Weights of a small autoregressive pixel model.
Model: 20-pixel images, arch transformer_decoder, width 128, layers 8, norm rmsnorm, activation geglu.
Training: soap at rate 0.0037, 24600 steps, batches of 256.
Data: trained on simulated grey scan slices of phantoms with and without marks, 61250 training examples.
Rows from block 3, named by matrix and row number. Rows with one number belong to one attention dimension. Each number is 200 + 40 x the weight over its row's rms, rounded and kept within 0 to 999. All counts start at 0. After the name is the row's rms in percent of the matrix's.
# q: attention query, key and value (stacked) (model.blocks.3.attn.qkv.weight, 384x128, the q third), inputs 0-127
# k: attention query, key and value (stacked) (model.blocks.3.attn.qkv.weight, 384x128, the k third), inputs 0-127
q.111,112,249,213,113,185,193,184,235,211,233,177,282,214,75,183,204,231,184,201,222,164,220,138,228,284,182,226,176,146,254,178,259,137,160,212,208,181,194,223,169,179,220,205,210,217,208,209,179,166,298,201,194,229,177,192,128,189,214,248,148,212,186,192,221,197,216,284,161,133,237,175,272,212,204,246,237,234,185,154,286,149,253,148,126,239,161,221,132,179,192,194,169,127,167,195,165,167,132,178,283,209,221,214,218,133,167,186,153,184,188,226,183,178,241,209,147,198,236,170,192,251,239,159,203,233,188,220,235,144
k.111,120,280,259,267,158,250,199,175,212,200,263,192,275,118,174,178,167,188,226,204,204,152,184,163,172,217,131,214,200,131,277,177,210,221,163,156,201,157,191,178,201,193,256,179,286,123,165,233,184,199,197,166,267,189,202,214,202,230,177,202,175,212,228,142,254,209,110,184,134,134,202,228,252,206,227,206,184,244,183,127,212,191,217,173,175,205,221,123,283,235,200,196,153,101,177,214,245,246,251,169,193,237,220,231,214,258,223,240,252,148,245,168,144,173,144,221,196,218,275,249,219,228,225,217,216,207,151,197,206
q.112,112,242,248,245,178,297,221,171,178,118,219,214,191,211,218,184,240,186,248,139,231,183,220,207,183,205,160,235,174,205,195,232,121,193,243,204,224,171,238,119,211,193,208,173,208,175,172,167,177,177,236,230,216,200,201,153,211,130,225,203,165,213,129,223,147,239,187,245,277,246,202,139,208,178,148,303,234,151,210,156,185,200,194,201,253,152,233,85,178,256,155,144,261,124,180,267,225,201,201,189,134,165,210,231,245,216,193,178,169,215,242,174,205,279,232,215,140,239,135,183,203,146,228,252,253,168,166,192,241
k.112,118,270,105,185,255,174,260,235,243,143,147,149,250,226,116,231,232,208,234,185,182,252,261,173,228,161,181,214,220,233,114,201,226,211,260,206,244,244,176,145,218,166,167,185,243,114,194,233,189,196,111,134,150,173,199,182,215,171,260,252,161,243,216,207,203,228,180,173,254,112,164,170,269,179,175,188,181,147,240,169,158,239,168,259,210,139,181,157,188,240,138,207,182,228,263,199,240,239,180,244,198,265,184,180,203,208,146,188,189,187,217,196,246,199,115,180,208,203,182,169,226,215,205,256,200,179,138,172,163
q.113,108,189,285,134,176,203,165,247,157,187,163,211,185,185,177,187,181,181,248,196,178,147,158,120,116,231,205,157,173,159,199,194,224,190,144,280,218,235,217,179,248,175,262,233,228,250,191,232,280,264,260,210,135,244,216,203,176,153,218,254,215,207,168,241,255,249,203,169,209,176,231,260,305,133,211,221,145,162,205,234,201,200,233,245,261,182,186,197,288,219,205,169,204,184,202,257,169,187,279,214,167,220,241,204,191,224,188,169,188,215,196,132,224,167,165,154,261,228,149,213,248,189,217,169,241,300,250,157,188
k.113,104,158,126,194,193,187,193,182,193,265,119,147,181,234,161,227,257,221,218,186,190,96,221,202,179,185,201,172,160,189,180,150,231,269,186,211,205,239,216,226,181,184,247,123,180,247,179,175,256,190,207,202,147,162,160,193,201,197,227,200,185,210,155,173,216,243,150,230,230,207,210,190,249,149,351,144,261,189,197,201,236,206,250,197,152,248,224,210,253,220,228,107,201,216,171,167,122,219,190,194,222,122,282,155,285,201,244,210,211,174,208,172,204,196,182,212,230,197,225,234,242,188,240,181,113,195,232,250,114
q.114,126,112,302,83,163,242,182,219,249,138,265,252,230,182,179,206,117,161,214,238,223,218,230,245,147,156,158,226,205,233,223,147,181,226,240,182,235,185,168,167,253,179,206,253,227,130,284,96,162,182,233,176,174,238,175,160,208,227,200,275,200,214,193,218,210,204,141,189,153,207,181,204,221,196,229,207,133,163,136,239,209,215,155,175,224,185,225,224,206,205,241,251,196,194,209,217,213,162,189,197,184,180,143,256,160,250,162,230,239,186,181,293,151,195,269,191,156,203,215,185,206,237,253,162,173,248,263,215,226
k.114,126,106,100,214,104,216,211,184,233,196,206,174,216,129,238,180,218,172,284,190,196,295,230,182,189,205,206,293,296,189,243,171,206,218,209,234,162,180,201,207,169,272,148,169,189,221,153,229,162,210,199,197,232,139,228,213,269,207,188,96,225,213,222,209,198,198,127,187,178,105,196,217,226,224,153,219,234,194,220,149,254,194,175,229,208,242,209,253,247,177,193,146,235,243,191,248,171,165,145,197,134,196,204,190,202,155,209,226,277,234,183,264,248,238,202,187,200,223,275,192,220,230,153,187,165,184,168,188,248
q.115,116,289,287,226,196,205,171,142,211,201,197,182,176,153,208,202,239,237,151,178,187,160,173,193,230,199,229,165,197,216,201,161,218,155,207,155,179,153,143,209,202,143,223,132,210,209,220,164,171,211,215,148,193,205,217,147,181,130,183,263,174,201,164,173,195,251,348,240,239,209,289,195,157,191,271,154,170,219,149,237,249,210,257,141,190,217,227,135,175,210,151,147,182,217,164,106,152,169,233,179,202,197,224,124,95,188,194,205,260,153,206,158,240,119,200,168,191,182,193,268,192,179,232,204,212,188,189,188,174
k.115,126,279,241,236,225,207,141,217,188,159,265,155,206,223,248,173,154,205,241,202,174,187,184,247,189,177,141,172,188,219,233,163,209,162,260,141,258,199,220,209,160,180,148,180,177,190,152,212,218,149,244,191,175,247,204,177,229,185,230,112,203,187,160,248,245,251,36,162,223,205,199,215,130,156,194,196,145,213,264,194,201,200,256,183,211,256,158,169,248,186,199,219,186,183,179,233,223,222,218,193,105,229,195,200,264,234,320,176,191,242,193,188,184,237,211,203,175,167,156,142,197,201,287,246,207,209,189,130,150